config.toml
win_length = 400
init = "small_normal"
steps = 11800
Rows from block 2, named by matrix and row number. Rows with one number belong to one neuron. Each number is 50 + 12 x the weight over the matrix's rms, rounded and kept within 0 to 99. All counts start at 0.
# fc1: MLP up (model.blocks.2.mlp.fc1.weight, 384x96), inputs 0-95
# fc2: MLP down (model.blocks.2.mlp.fc2.weight, 96x384, transposed), outputs 0-95
fc1.31:55 49 33 28 57 37 64 62 54 43 58 47 63 49 34 50 41 50 56 53 44 55 50 36 60 62 50 50 48 31 48 31 51 22 19 30 55 33 59 38 50 38 65 62 41 27 56 63 45 71 45 35 59 82 49 68 55 51 45 64 36 51 56 82 67 63 44 36 51 57 39 47 54 60 46 64 63 61 50 31 44 48 23 69 62 41 42 40 60 55 46 56 43 61 52 46
fc2.31:55 66 57 60 53 41 45 62 31 53 67 48 62 60 25 34 51 41 46 28 64 40 66 44 45 46 56 59 38 45 69 49 57 44 78 32 49 42 53 44 71 60 68 40 46 55 48 43 44 51 60 35 41 46 55 60 57 29 48 52 34 56 59 30 58 41 26 68 47 57 44 20 60 19 53 60 61 42 49 48 46 53 50 47 57 68 51 38 35 29 36 54 44 46 52 52
fc1.32:54 51 52 41 61 51 40 58 59 51 73 56 57 33 48 72 68 44 46 45 45 33 60 60 77 44 68 48 64 72 42 84 55 53 47 50 55 57 53 43 53 47 49 66 71 46 56 46 67 41 47 50 63 42 67 63 64 47 63 47 67 37 31 50 70 49 34 47 44 67 59 60 53 57 53 47 54 49 49 45 81 51 18 58 66 45 58 48 52 61 48 65 63 60 57 33
fc2.32:61 51 73 61 39 44 68 59 47 50 45 45 59 39 66 51 67 69 14 66 46 32 54 79 33 49 50 54 40 67 55 51 53 61 48 59 31 62 62 46 56 38 44 63 51 58 43 50 46 60 58 55 49 68 54 49 42 56 38 42 42 54 40 59 57 50 72 42 48 46 37 35 69 65 54 49 44 39 61 41 51 50 65 44 41 57 45 48 37 44 35 47 64 55 47 54
fc1.33:66 38 40 64 53 56 46 58 32 55 58 44 48 50 38 45 45 47 61 70 57 44 69 68 67 56 42 48 70 17 57 59 44 66 46 72 41 49 50 59 63 34 56 52 59 31 62 35 49 39 51 46 58 76 43 56 63 49 61 46 59 53 59 43 47 47 51 31 63 49 58 55 69 59 42 78 52 23 43 26 41 70 44 53 57 51 65 53 43 48 44 52 43 52 59 58
fc2.33:37 27 52 51 48 55 51 61 40 53 68 38 45 56 56 55 50 28 32 66 53 57 49 54 60 37 68 66 38 42 44 56 58 81 55 47 52 48 65 28 43 70 50 59 44 43 56 51 27 66 38 42 59 53 62 83 59 47 45 44 40 40 39 51 58 38 51 39 36 43 47 51 54 63 51 63 37 82 64 55 68 50 48 58 37 48 70 30 24 49 70 57 52 66 37 54
fc1.34:43 57 72 41 42 74 52 32 54 58 56 59 48 54 38 37 54 37 39 46 46 51 35 44 48 58 44 51 49 54 57 48 51 45 67 65 66 50 66 40 49 57 65 53 48 42 44 42 58 82 63 61 37 56 50 37 54 64 40 34 72 37 49 65 67 57 67 51 63 47 53 47 72 19 48 72 42 52 42 64 63 62 63 56 77 35 52 65 25 67 52 40 72 65 48 62
fc2.34:44 20 60 31 38 72 50 49 41 55 47 44 50 49 35 45 58 18 40 67 51 68 59 57 38 55 54 56 34 45 56 40 37 46 46 62 39 48 57 57 27 53 57 26 68 55 40 62 57 31 48 44 50 63 34 22 32 49 67 23 38 22 39 36 38 72 58 27 28 53 79 56 43 59 49 42 38 31 35 36 43 45 56 42 55 40 32 40 39 69 45 48 57 54 46 47
fc1.35:55 57 62 65 48 48 46 44 55 38 53 46 50 64 56 52 41 36 59 39 50 50 63 36 40 59 50 38 62 55 54 44 69 70 53 53 59 42 46 64 51 44 52 31 56 57 51 42 78 41 40 68 55 51 49 59 34 40 59 59 50 63 50 66 55 43 34 36 40 40 49 44 53 42 43 55 58 57 38 40 50 48 35 54 75 61 44 52 38 49 54 65 59 37 48 71
fc2.35:50 59 62 40 45 50 42 53 52 66 58 59 56 44 58 55 59 67 63 50 55 45 39 48 56 60 57 37 50 47 68 58 37 68 61 39 17 54 42 46 64 24 42 63 37 47 35 50 70 40 61 55 48 44 56 43 58 68 53 41 49 20 46 52 43 60 61 40 66 49 38 62 43 69 37 47 88 41 58 42 63 52 42 33 55 30 57 38 47 43 10 43 53 46 41 52
fc1.36:50 53 31 50 56 47 52 70 62 24 62 71 53 39 51 31 57 46 49 58 51 55 47 53 51 22 61 50 48 54 64 57 55 69 58 53 49 23 71 49 51 47 38 78 41 68 54 55 39 49 53 46 75 61 38 57 36 61 53 58 54 51 43 52 54 38 53 48 45 51 59 61 64 47 36 39 68 52 30 59 50 65 70 40 42 42 60 65 60 59 43 54 35 43 39 57
fc2.36:61 49 43 52 55 49 53 31 57 50 39 56 42 58 48 59 63 74 35 21 69 37 42 65 32 31 55 49 52 42 25 43 53 54 48 41 46 62 58 43 56 50 63 34 46 55 27 47 62 48 60 33 44 74 39 47 42 29 42 47 72 54 60 52 37 36 42 72 64 60 35 52 45 60 46 52 46 54 47 57 51 42 47 69 72 11 52 62 58 42 33 52 54 62 48 46
fc1.37:42 70 45 54 42 64 68 69 75 43 73 63 74 44 45 39 53 47 37 35 69 44 62 71 50 55 42 39 41 65 47 61 51 53 49 59 56 55 60 51 67 38 35 39 54 34 40 81 42 47 54 37 52 46 55 54 43 58 76 75 36 48 62 59 48 45 51 34 50 19 42 48 72 25 45 55 60 58 46 34 45 36 60 62 54 57 67 49 41 55 59 75 52 78 69 41
fc2.37:47 67 65 69 29 36 58 58 48 37 45 47 40 56 66 58 63 85 36 43 38 67 45 45 39 35 47 65 52 17 68 75 67 46 42 74 48 39 69 37 55 58 30 40 64 49 35 59 39 57 61 48 40 40 25 67 37 57 49 31 40 44 34 64 22 58 47 47 58 56 63 49 35 82 45 35 59 79 62 47 51 51 42 36 56 41 65 63 45 31 36 65 48 34 44 43
fc1.38:56 58 37 54 47 48 59 43 41 50 50 66 71 29 63 52 73 65 35 45 53 53 60 38 20 57 37 52 53 41 55 60 66 35 32 59 71 54 59 38 52 62 58 61 42 71 46 34 60 50 46 54 73 48 47 54 41 36 58 59 53 52 36 67 56 56 48 44 44 48 52 54 69 56 63 47 54 52 58 68 69 29 52 58 38 73 58 47 43 39 47 56 18 77 46 40
fc2.38:32 62 62 35 38 60 43 41 45 65 67 35 60 53 34 36 42 56 58 49 62 46 57 63 53 55 50 36 61 57 54 57 45 26 44 76 62 74 53 60 49 73 49 62 33 61 34 31 58 64 52 37 35 46 76 59 40 73 56 69 60 56 85 41 58 37 58 50 53 49 59 44 42 50 31 50 40 51 51 44 67 67 53 55 46 54 45 60 39 57 57 43 54 53 42 61
fc1.39:51 58 59 62 50 70 63 36 41 56 65 55 72 35 56 64 68 45 54 47 43 67 33 15 67 62 60 48 51 38 59 49 68 43 61 38 67 44 52 47 47 64 61 44 36 47 76 78 47 41 80 56 65 28 48 60 55 66 46 54 71 49 72 56 59 72 51 51 55 57 63 53 38 54 60 37 58 34 60 50 44 42 79 61 61 55 48 44 50 46 46 48 55 69 64 40
fc2.39:65 52 40 38 51 62 40 59 38 58 42 58 58 42 26 43 39 46 41 40 56 65 57 44 46 49 25 70 44 49 63 30 54 47 57 58 52 40 51 52 29 24 45 60 42 70 43 55 49 55 34 33 26 57 55 39 54 46 37 55 55 49 32 47 52 53 32 57 51 55 60 54 58 26 29 49 55 30 36 46 40 37 48 42 39 54 31 41 46 65 35 63 47 60 47 40
fc1.40:30 25 61 24 36 54 47 36 59 48 59 45 36 51 50 42 61 26 56 71 65 54 39 60 54 44 58 48 42 82 50 39 30 66 57 69 66 47 55 44 45 49 53 56 64 46 43 65 61 58 40 36 43 50 39 60 51 41 48 49 46 44 45 47 47 51 53 77 70 60 48 42 55 60 42 58 64 48 39 32 42 62 54 72 50 62 47 27 47 55 48 38 58 20 46 54
fc2.40:64 51 33 29 79 59 39 28 26 44 47 29 42 53 62 50 47 57 63 56 62 49 67 58 62 43 59 49 59 43 37 60 54 65 39 39 47 36 21 46 47 70 45 49 65 32 65 39 86 39 42 53 51 67 56 53 48 48 43 61 47 51 51 36 60 37 64 63 58 31 50 35 54 25 52 57 40 54 43 65 45 51 48 38 47 53 61 80 40 45 67 55 59 59 53 44
fc1.41:62 73 46 51 68 48 56 29 32 46 41 50 52 43 35 51 60 48 70 54 69 57 76 47 57 52 42 36 40 62 38 39 42 61 49 50 57 68 68 46 55 58 61 51 65 41 48 32 64 60 48 21 61 54 53 54 55 49 72 54 37 65 58 52 54 59 59 57 52 59 57 50 54 45 38 57 31 38 43 62 53 37 51 49 36 51 44 42 53 33 58 73 68 42 46 66
fc2.41:41 34 37 54 57 57 48 66 40 62 63 63 27 43 51 47 47 48 43 61 44 46 47 54 60 61 27 45 58 65 48 51 47 53 44 44 64 59 26 44 51 77 37 32 50 56 65 55 42 51 65 70 55 53 54 53 60 65 51 40 24 56 44 39 45 41 67 53 63 22 51 62 41 60 68 54 35 64 36 24 64 44 40 49 59 60 45 59 36 48 41 27 33 60 53 40
fc1.42:50 53 54 48 33 47 61 61 63 45 54 55 54 69 68 74 44 53 68 56 41 51 57 59 50 57 63 48 44 73 44 48 36 63 60 76 33 46 57 41 63 42 50 55 54 72 47 54 27 52 52 64 57 42 47 67 50 41 56 55 57 44 38 50 47 32 71 61 74 71 34 50 55 31 27 73 55 33 30 59 36 57 53 67 52 65 43 72 56 46 63 59 43 46 45 44
fc2.42:49 62 49 26 57 55 54 50 58 30 53 41 52 78 58 73 32 54 62 34 51 51 51 69 35 47 64 54 65 56 46 69 63 44 35 57 60 43 49 43 45 53 73 48 50 52 51 50 68 50 41 56 49 61 65 33 48 45 64 50 55 51 36 62 49 48 50 77 60 50 50 26 57 40 51 53 48 44 48 67 36 49 50 60 51 35 51 30 66 54 43 48 48 45 38 47
fc1.43:55 58 41 56 57 44 26 57 61 58 66 60 53 39 50 35 60 55 54 56 54 45 47 36 59 59 61 59 58 54 58 52 47 44 54 80 61 39 39 68 48 57 42 41 42 56 35 71 61 40 37 77 54 62 52 56 52 50 80 64 33 58 45 52 28 71 47 59 54 53 66 50 60 46 47 33 62 39 54 77 41 50 59 61 54 70 48 53 61 59 62 56 60 59 65 56
fc2.43:42 59 49 53 55 54 53 52 45 58 52 40 49 54 51 41 48 46 53 59 47 60 61 55 27 47 49 64 55 68 35 64 62 49 42 54 71 46 44 28 63 41 66 64 51 66 36 45 42 65 56 42 55 45 45 41 48 53 46 67 32 34 58 37 50 54 47 54 49 51 58 58 32 52 48 42 40 42 50 70 39 39 35 44 64 51 32 52 61 42 62 65 47 50 51 47
fc1.44:62 65 54 77 65 32 33 27 50 58 50 60 47 72 48 56 29 38 59 49 38 50 51 68 27 59 50 36 53 45 41 74 62 43 63 33 51 53 48 69 45 65 43 65 47 45 58 52 55 40 73 58 56 45 54 66 59 47 54 48 58 33 35 50 56 33 50 30 38 38 33 36 55 40 49 43 42 66 43 50 69 52 43 54 68 59 58 56 46 42 61 54 40 45 43 59
fc2.44:67 44 64 63 53 49 48 71 59 39 43 61 63 57 66 48 35 33 37 57 59 62 43 58 48 68 38 74 65 51 58 29 51 54 56 42 52 44 49 54 54 47 38 60 57 43 44 67 42 47 56 55 54 45 70 48 41 51 68 45 58 51 46 55 37 62 65 50 34 58 54 43 45 50 46 48 70 56 39 30 70 57 69 45 46 34 49 51 57 58 29 36 46 32 47 46
fc1.45:64 41 54 57 71 17 54 43 45 28 48 43 51 60 41 57 33 49 42 56 52 52 70 43 49 43 85 50 36 54 29 57 57 54 46 38 82 41 56 48 65 47 31 64 57 36 33 44 37 57 54 48 71 45 46 56 49 70 27 51 40 41 47 47 56 44 52 48 68 65 50 46 44 51 54 68 63 59 39 64 43 29 58 49 54 59 52 56 56 35 54 83 62 33 46 61
fc2.45:50 63 32 53 63 40 41 29 49 44 42 75 39 47 51 42 49 55 39 53 62 54 59 61 42 57 36 65 38 75 44 45 42 41 49 55 53 56 37 49 49 74 56 56 42 29 30 68 39 47 48 45 55 46 42 48 66 30 48 52 32 37 57 56 48 69 51 29 49 23 48 36 56 63 32 53 56 63 47 33 52 50 39 27 35 50 65 49 70 46 46 51 52 52 47 63
fc1.46:50 54 63 52 51 65 60 45 57 57 50 58 59 40 37 67 58 52 45 53 46 61 48 55 47 58 49 44 54 38 27 57 55 32 42 49 51 59 76 66 28 50 59 45 88 48 33 65 62 58 42 60 41 55 59 47 50 48 35 54 54 30 56 50 40 48 71 67 57 58 76 65 51 37 33 47 41 45 52 73 39 52 48 71 61 41 46 55 57 53 57 47 26 52 45 52
fc2.46:43 35 61 45 31 52 31 56 28 45 48 32 44 58 38 72 41 38 32 57 65 65 48 47 65 42 34 62 47 51 52 42 58 57 62 50 47 64 26 60 46 82 54 40 46 28 48 34 58 59 68 63 60 48 54 44 40 58 68 40 54 43 59 51 63 63 41 36 58 62 57 34 57 56 57 53 31 40 56 35 48 51 58 67 37 43 42 25 29 55 49 47 28 61 48 72
fc1.47:40 42 41 46 15 38 30 53 53 47 51 27 45 44 34 43 65 52 46 47 62 70 57 48 66 33 59 57 75 52 59 32 47 28 41 18 48 51 41 47 46 44 20 51 68 52 41 60 41 59 61 39 41 46 42 44 40 55 31 58 44 56 55 41 72 58 60 34 49 49 45 63 38 59 31 47 54 48 40 63 49 67 46 54 46 31 19 54 37 63 60 45 09 55 62 54
fc2.47:59 43 31 53 41 29 46 58 44 37 60 44 71 63 67 58 61 34 37 24 50 62 38 37 53 25 47 53 42 47 72 54 61 38 69 35 53 27 68 43 54 44 50 48 61 50 54 43 41 61 75 61 63 46 56 71 45 38 58 61 43 32 51 42 50 43 43 68 55 56 57 53 36 75 59 47 39 47 35 54 69 24 52 35 54 31 65 40 48 29 55 30 44 54 38 36
fc1.48:52 63 38 46 60 55 67 54 58 30 46 65 51 56 68 43 52 58 47 41 33 40 63 60 49 44 53 43 53 48 48 46 45 65 36 60 53 39 59 39 62 50 55 50 44 50 46 51 53 54 47 50 57 50 40 53 49 52 37 46 57 49 55 47 53 24 45 63 51 56 50 48 19 63 48 46 40 65 63 54 60 65 62 47 50 45 36 52 38 61 56 64 56 22 41 59
fc2.48:50 66 37 45 67 65 53 47 55 52 46 72 39 44 57 41 56 66 44 48 56 47 49 47 43 59 48 51 52 41 44 58 43 40 47 39 30 59 40 38 47 61 37 36 57 46 56 60 37 52 48 52 49 64 42 67 50 47 50 43 57 52 58 44 57 63 43 64 53 42 53 45 53 47 34 47 57 46 38 42 58 52 49 64 54 32 68 63 39 61 36 50 38 52 62 44
fc1.49:60 55 40 18 36 66 20 49 68 37 38 68 76 49 61 59 69 45 26 55 35 41 46 46 43 68 31 46 56 67 79 48 55 83 27 28 70 49 34 31 59 58 66 49 52 52 52 49 51 42 55 60 62 62 49 44 70 69 51 61 42 41 31 53 50 64 52 34 60 65 47 52 60 51 44 61 58 39 52 42 62 71 56 77 51 45 52 60 38 75 42 50 38 64 77 67
fc2.49:68 74 39 52 56 73 30 56 50 58 61 62 46 28 56 52 73 28 65 62 60 65 70 44 48 57 52 50 21 56 82 44 55 59 61 39 21 37 40 47 56 45 44 89 46 41 40 47 59 45 38 24 28 62 38 48 65 76 55 44 47 35 49 51 53 00 48 43 71 50 40 43 36 56 82 51 42 43 35 70 72 48 42 66 54 47 53 51 60 70 63 70 42 48 49 45
fc1.50:69 61 44 51 56 73 58 44 45 38 51 49 66 43 60 56 55 50 28 40 29 53 45 49 76 38 49 45 68 46 63 75 72 50 67 37 52 50 51 51 53 60 45 82 44 44 49 33 49 46 62 50 58 64 71 48 53 68 70 41 55 51 66 57 43 66 38 54 47 64 38 58 64 54 57 42 39 39 65 54 36 63 46 52 67 38 49 53 50 40 64 61 70 52 71 53
fc2.50:39 41 46 56 67 67 49 57 69 60 39 42 48 24 37 65 41 43 46 60 70 40 59 27 69 49 33 42 49 59 40 41 42 57 58 44 45 55 52 69 24 64 43 49 28 75 71 49 36 49 46 59 50 31 31 49 47 45 50 43 52 46 58 39 53 36 45 46 31 32 59 50 49 38 29 48 49 33 42 44 55 42 52 17 65 38 34 58 47 69 66 63 79 48 53 29
fc1.51:59 20 43 54 39 53 45 34 59 66 58 53 49 53 56 48 48 32 57 74 43 57 69 33 56 61 44 41 59 47 56 60 55 43 40 45 61 58 48 57 57 57 46 45 38 46 46 56 64 55 60 38 59 45 49 57 49 57 61 58 51 41 53 51 65 47 35 52 54 42 61 63 60 50 56 56 46 55 55 45 42 48 47 46 51 35 39 52 57 46 46 53 54 50 46 52
fc2.51:58 46 61 57 36 44 52 46 50 42 48 52 38 56 48 49 54 54 53 45 55 36 42 55 52 43 52 46 46 50 41 55 37 54 49 64 49 44 56 62 58 51 57 45 54 60 58 47 39 59 52 53 53 58 50 67 68 47 58 46 62 50 51 53 51 50 38 45 48 53 58 45 49 46 57 57 54 55 41 61 54 47 49 47 53 56 44 57 64 40 41 49 42 38 52 53
fc1.52:60 63 62 48 40 54 64 53 75 47 51 28 45 33 41 56 56 63 45 65 52 54 78 41 66 78 53 46 59 27 51 48 50 44 64 58 51 59 54 54 42 56 31 66 81 41 52 20 42 46 46 51 40 39 44 46 44 24 49 61 47 36 39 43 52 55 43 59 54 51 59 56 32 60 53 51 38 55 64 54 60 27 23 38 54 57 53 73 59 48 40 36 56 51 55 47
fc2.52:38 31 41 79 65 46 43 63 56 61 44 41 56 47 49 75 63 54 54 33 72 45 50 73 38 48 37 43 46 41 38 50 45 52 56 43 54 48 53 70 50 44 40 42 66 61 37 37 53 44 47 62 65 48 59 76 61 44 40 67 80 62 28 61 36 41 55 48 38 77 62 59 56 39 47 53 55 52 34 62 53 66 63 46 53 34 57 49 36 31 29 54 60 72 25 45
fc1.53:46 48 63 47 49 51 54 39 51 32 47 42 49 72 51 41 49 47 43 32 43 65 38 67 67 80 52 53 57 56 59 52 45 44 57 37 60 40 66 40 31 51 63 41 64 55 56 19 35 45 47 49 49 56 48 57 67 59 58 46 51 52 37 29 44 54 58 54 77 34 47 42 70 51 40 64 46 61 64 64 58 66 52 50 54 65 51 54 54 63 84 50 54 48 70 36
fc2.53:32 48 51 37 48 48 56 44 35 41 63 51 47 67 48 62 17 43 45 84 45 74 59 48 55 40 52 34 44 37 22 59 58 70 54 12 24 50 60 63 51 33 65 50 60 61 52 61 60 60 53 58 40 46 58 49 67 45 30 45 72 28 48 47 46 46 29 68 73 42 51 40 54 37 90 46 52 48 42 55 54 38 52 49 43 51 57 38 44 53 69 52 64 29 58 56
fc1.54:42 57 57 38 54 51 31 33 69 40 45 56 43 57 52 51 39 70 44 42 59 73 41 52 56 38 52 46 45 74 38 34 65 44 52 63 63 46 56 53 45 59 51 33 25 64 42 60 49 61 86 43 49 68 54 50 65 45 47 31 61 62 33 47 53 67 62 49 32 37 44 53 55 57 37 77 57 60 31 57 44 61 51 64 73 60 47 64 59 34 63 46 51 49 43 40
fc2.54:52 38 54 52 56 79 58 38 52 61 44 53 52 47 43 57 33 42 47 51 46 33 46 39 58 47 60 62 53 41 52 60 49 45 37 43 64 35 42 57 39 40 50 63 41 49 59 48 43 42 29 51 51 60 69 53 47 23 52 50 41 50 32 72 63 46 55 48 46 43 49 51 42 64 51 68 50 40 35 47 43 44 52 39 48 38 47 40 56 46 40 66 52 46 57 22
fc1.55:50 30 42 47 54 61 53 82 26 43 60 50 59 50 49 53 38 55 41 64 53 60 38 59 55 35 55 52 48 52 56 42 69 73 55 52 51 26 62 52 42 54 50 74 19 59 54 55 30 46 58 55 64 53 58 52 45 57 41 49 53 47 46 52 58 45 61 44 56 58 55 56 57 59 37 58 61 60 41 56 66 48 38 72 45 35 43 65 53 53 48 52 68 51 43 55
fc2.55:53 39 30 39 62 53 48 37 32 43 55 49 61 46 49 45 46 60 49 34 36 41 48 59 46 49 60 53 54 49 49 53 45 64 45 51 75 54 60 63 36 64 42 46 38 53 42 41 69 59 42 39 39 64 51 28 37 51 45 56 90 50 49 41 32 59 39 64 38 46 55 50 45 56 49 48 53 85 53 54 62 40 59 60 63 56 45 48 65 58 43 70 23 46 46 50
fc1.56:45 34 54 22 52 39 56 41 36 52 53 64 59 74 44 59 71 43 43 45 72 40 60 46 49 60 55 64 48 44 36 41 50 46 34 41 57 50 22 49 54 55 78 49 62 33 42 65 55 52 64 32 63 61 65 58 67 64 39 49 57 51 45 57 45 61 58 43 55 58 59 55 51 70 50 38 81 42 61 30 53 52 58 69 54 75 35 38 52 70 69 67 66 36 56 51
fc2.56:53 63 57 57 43 47 38 37 49 56 40 45 36 39 43 49 71 42 61 49 47 54 56 44 54 55 34 66 56 56 51 47 56 71 47 41 49 57 44 62 66 53 66 61 54 48 45 59 64 58 43 59 56 57 42 50 50 21 61 55 43 49 44 47 50 45 37 44 68 55 31 44 60 32 49 39 59 57 52 55 49 48 51 47 27 63 58 51 45 51 39 32 51 34 45 51
fc1.57:55 57 39 61 51 57 41 49 79 65 61 47 62 42 64 44 46 62 51 66 41 28 59 54 67 51 41 30 56 49 48 60 53 46 60 53 65 67 24 44 32 62 30 60 61 63 63 58 54 41 51 36 65 52 91 62 52 67 44 45 68 57 36 55 62 59 44 51 50 65 64 51 33 81 56 40 53 46 49 32 53 48 41 45 61 63 51 58 38 49 66 52 43 53 63 42
fc2.57:50 56 32 58 49 44 44 43 67 59 51 58 71 47 80 38 48 48 46 42 41 62 51 34 38 49 55 76 50 53 37 37 54 46 43 20 53 64 58 65 47 60 44 25 61 65 51 66 55 62 34 40 51 49 35 49 51 44 56 58 47 28 52 57 55 42 61 73 20 43 17 48 59 52 64 52 79 32 58 34 42 25 53 54 52 66 56 43 63 67 74 44 48 46 56 51
fc1.58:75 40 58 28 42 73 33 42 53 47 40 60 62 46 58 52 46 50 37 54 60 57 53 56 51 33 58 54 45 65 73 41 61 40 70 47 59 44 71 61 77 70 48 70 47 40 41 43 51 47 31 46 39 70 79 53 53 52 46 65 53 46 54 51 63 32 48 49 53 52 31 40 47 49 43 49 44 67 52 32 47 23 55 42 49 68 63 48 22 35 55 62 47 32 40 58
fc2.58:54 43 40 55 69 43 57 46 37 49 25 74 50 50 55 47 25 60 63 47 42 42 39 36 74 72 50 52 60 61 43 67 37 68 59 45 09 70 79 64 57 64 60 63 54 34 58 17 48 31 58 48 51 66 45 48 51 64 35 25 80 48 40 46 62 42 57 50 74 85 55 36 36 57 52 61 56 51 66 55 49 52 58 43 45 48 39 30 62 41 44 47 65 52 57 59
fc1.59:83 63 60 49 47 55 53 38 61 45 58 62 49 48 34 68 56 51 46 59 52 50 49 60 27 61 52 39 58 54 63 52 58 55 63 56 55 44 53 45 44 56 40 63 69 65 38 43 42 23 42 66 45 57 53 51 56 42 42 46 42 54 50 71 38 64 36 46 61 68 76 66 69 48 34 70 58 63 46 43 24 49 43 47 52 44 47 51 42 22 60 49 62 65 40 58
fc2.59:39 57 53 64 61 38 47 53 69 51 62 55 61 33 47 49 52 38 45 33 45 47 58 61 38 52 65 56 56 42 44 44 49 52 40 52 56 54 67 51 50 40 41 36 55 56 33 38 40 35 71 61 63 41 45 58 53 55 55 56 54 75 59 39 45 58 47 41 36 53 72 54 43 52 48 59 47 56 64 52 58 37 58 60 53 43 47 40 51 50 44 48 48 79 54 39
fc1.60:18 48 67 36 49 47 42 52 58 52 42 38 39 52 40 67 59 70 38 42 64 43 60 37 38 76 28 52 62 45 37 57 37 27 53 53 42 47 58 66 36 43 77 59 72 52 46 47 64 28 41 50 58 67 43 61 62 59 59 48 75 41 29 32 72 64 74 60 59 60 65 47 57 55 39 49 51 66 53 49 46 29 49 50 54 46 54 63 68 46 66 38 55 50 66 56
fc2.60:56 51 62 58 41 26 50 57 41 26 57 32 55 28 48 66 50 41 56 60 47 52 50 54 60 44 44 51 66 63 41 23 67 44 57 50 51 38 67 75 47 30 52 75 72 65 50 39 48 76 63 46 44 39 52 48 49 29 46 53 61 31 51 72 45 39 38 40 82 68 71 56 47 43 74 35 48 75 36 34 42 39 33 54 48 47 73 29 38 49 44 33 60 62 46 63
fc1.61:74 51 53 21 54 40 61 54 58 32 51 69 40 45 34 32 41 57 56 54 67 58 64 61 49 50 65 42 76 42 59 69 34 49 78 44 61 20 51 59 72 52 64 59 65 55 46 57 51 68 49 39 32 46 53 59 63 41 51 56 52 56 65 30 55 40 29 60 62 61 55 41 38 47 59 36 36 49 61 44 54 22 49 52 52 38 47 57 43 65 36 65 73 43 78 37
fc2.61:58 60 70 62 66 57 72 51 66 54 39 48 57 54 65 68 47 52 66 40 56 64 38 45 71 44 61 86 60 58 35 61 46 63 57 36 49 56 58 42 62 50 56 44 32 56 52 43 40 87 32 55 63 71 60 52 69 54 79 38 43 74 65 61 50 70 30 63 66 35 59 69 54 22 55 70 67 72 51 35 30 62 57 28 50 43 43 54 38 32 63 50 40 51 32 53
fc1.62:56 41 35 66 45 48 71 62 69 42 51 59 56 40 68 53 54 44 54 78 44 49 73 39 40 61 77 48 61 46 29 53 52 64 63 68 38 65 49 58 41 52 51 64 70 46 49 48 51 63 61 62 43 41 75 56 48 53 61 27 58 31 43 30 66 57 65 36 55 33 52 34 65 54 52 55 51 59 46 40 63 31 35 46 57 35 65 85 64 65 58 47 57 52 51 64
fc2.62:36 56 58 51 55 44 46 42 60 33 54 17 46 60 43 50 37 40 46 45 56 37 59 69 48 45 50 46 51 44 67 43 36 59 29 40 65 54 44 49 65 39 71 36 53 43 58 45 45 70 44 43 65 56 44 38 47 40 49 59 66 38 46 50 51 61 45 43 22 43 46 63 36 57 46 69 57 67 28 61 45 59 45 45 51 16 35 53 50 46 58 39 35 64 51 57
fc1.63:41 40 30 30 51 67 41 43 76 54 54 55 56 56 26 59 43 44 52 55 51 52 68 70 70 34 50 53 43 54 66 54 64 53 63 62 60 61 57 64 24 41 52 43 80 41 38 51 47 67 69 50 49 38 67 54 51 60 43 64 48 42 43 63 51 60 49 50 57 60 38 68 55 40 48 43 21 30 63 47 50 51 62 68 49 72 64 58 61 54 75 30 42 51 57 55
fc2.63:47 44 45 46 57 54 47 39 36 23 55 53 38 45 64 46 63 35 47 28 52 70 62 51 53 47 44 65 67 51 69 50 83 55 69 39 64 49 47 63 34 53 42 47 46 34 59 54 58 45 58 56 44 46 52 47 37 60 56 28 54 37 36 55 68 47 49 69 33 57 57 50 46 62 60 35 43 23 40 50 51 52 54 28 23 32 50 50 29 70 50 35 31 57 48 54
fc1.64:37 56 34 44 50 38 51 40 59 52 36 60 21 69 50 64 50 46 52 66 53 53 60 64 47 42 57 54 75 64 43 50 62 46 54 50 54 25 59 50 46 36 36 34 60 61 29 36 52 58 80 45 56 33 40 46 34 45 44 53 66 18 47 53 48 60 69 53 53 57 69 66 53 74 54 32 65 83 48 50 69 44 74 69 65 41 65 44 71 69 41 63 28 48 50 29
fc2.64:66 63 46 56 45 62 38 49 40 53 41 46 59 52 47 65 50 77 32 48 59 45 34 45 54 37 48 65 55 44 45 44 42 58 54 34 52 63 47 44 54 49 53 33 57 64 72 78 50 22 57 50 46 46 50 51 27 38 31 27 37 25 64 43 47 29 67 53 58 52 51 55 44 27 54 60 44 33 69 38 67 49 31 45 58 78 66 56 56 31 29 48 38 44 57 54
fc1.65:48 30 42 53 68 53 50 54 39 46 36 54 43 31 60 31 58 46 33 47 59 68 67 49 45 43 54 49 43 37 54 36 54 69 45 37 61 39 40 80 35 61 57 63 38 52 69 23 57 66 47 47 44 55 64 61 28 46 25 68 74 32 60 44 54 62 59 51 64 58 54 38 24 43 42 52 66 62 41 51 39 53 46 51 51 47 49 86 52 40 74 51 44 43 65 63
fc2.65:52 22 53 53 28 47 44 44 30 35 64 39 38 46 37 39 43 49 43 21 26 33 51 42 49 36 50 32 39 76 36 30 50 18 52 64 28 50 62 37 49 57 50 42 36 29 32 51 44 32 53 45 33 68 28 51 48 67 42 58 78 41 65 56 54 52 34 77 72 36 57 62 67 67 78 69 41 61 41 55 57 58 53 53 78 66 42 50 45 56 51 41 53 24 42 54
fc1.66:75 53 56 57 50 53 67 38 34 59 23 70 28 49 46 52 51 53 52 58 57 51 45 55 47 34 52 55 53 40 55 36 47 42 70 74 57 43 43 55 56 64 58 43 64 61 54 53 67 35 41 62 76 72 49 43 70 40 58 48 52 59 47 67 52 77 43 74 53 71 43 37 73 42 44 71 53 35 70 75 39 38 59 42 75 49 35 45 62 35 27 62 49 59 37 57
fc2.66:45 44 32 37 44 57 37 45 57 72 47 44 45 61 37 48 28 41 56 28 53 52 48 61 57 54 56 56 49 59 18 39 61 33 50 52 69 70 36 52 42 43 47 65 65 54 42 26 45 49 63 72 77 44 59 56 58 51 53 46 18 72 41 39 43 42 57 37 60 56 52 42 33 61 61 58 52 59 63 54 63 40 52 52 47 57 55 43 63 54 46 43 45 43 64 46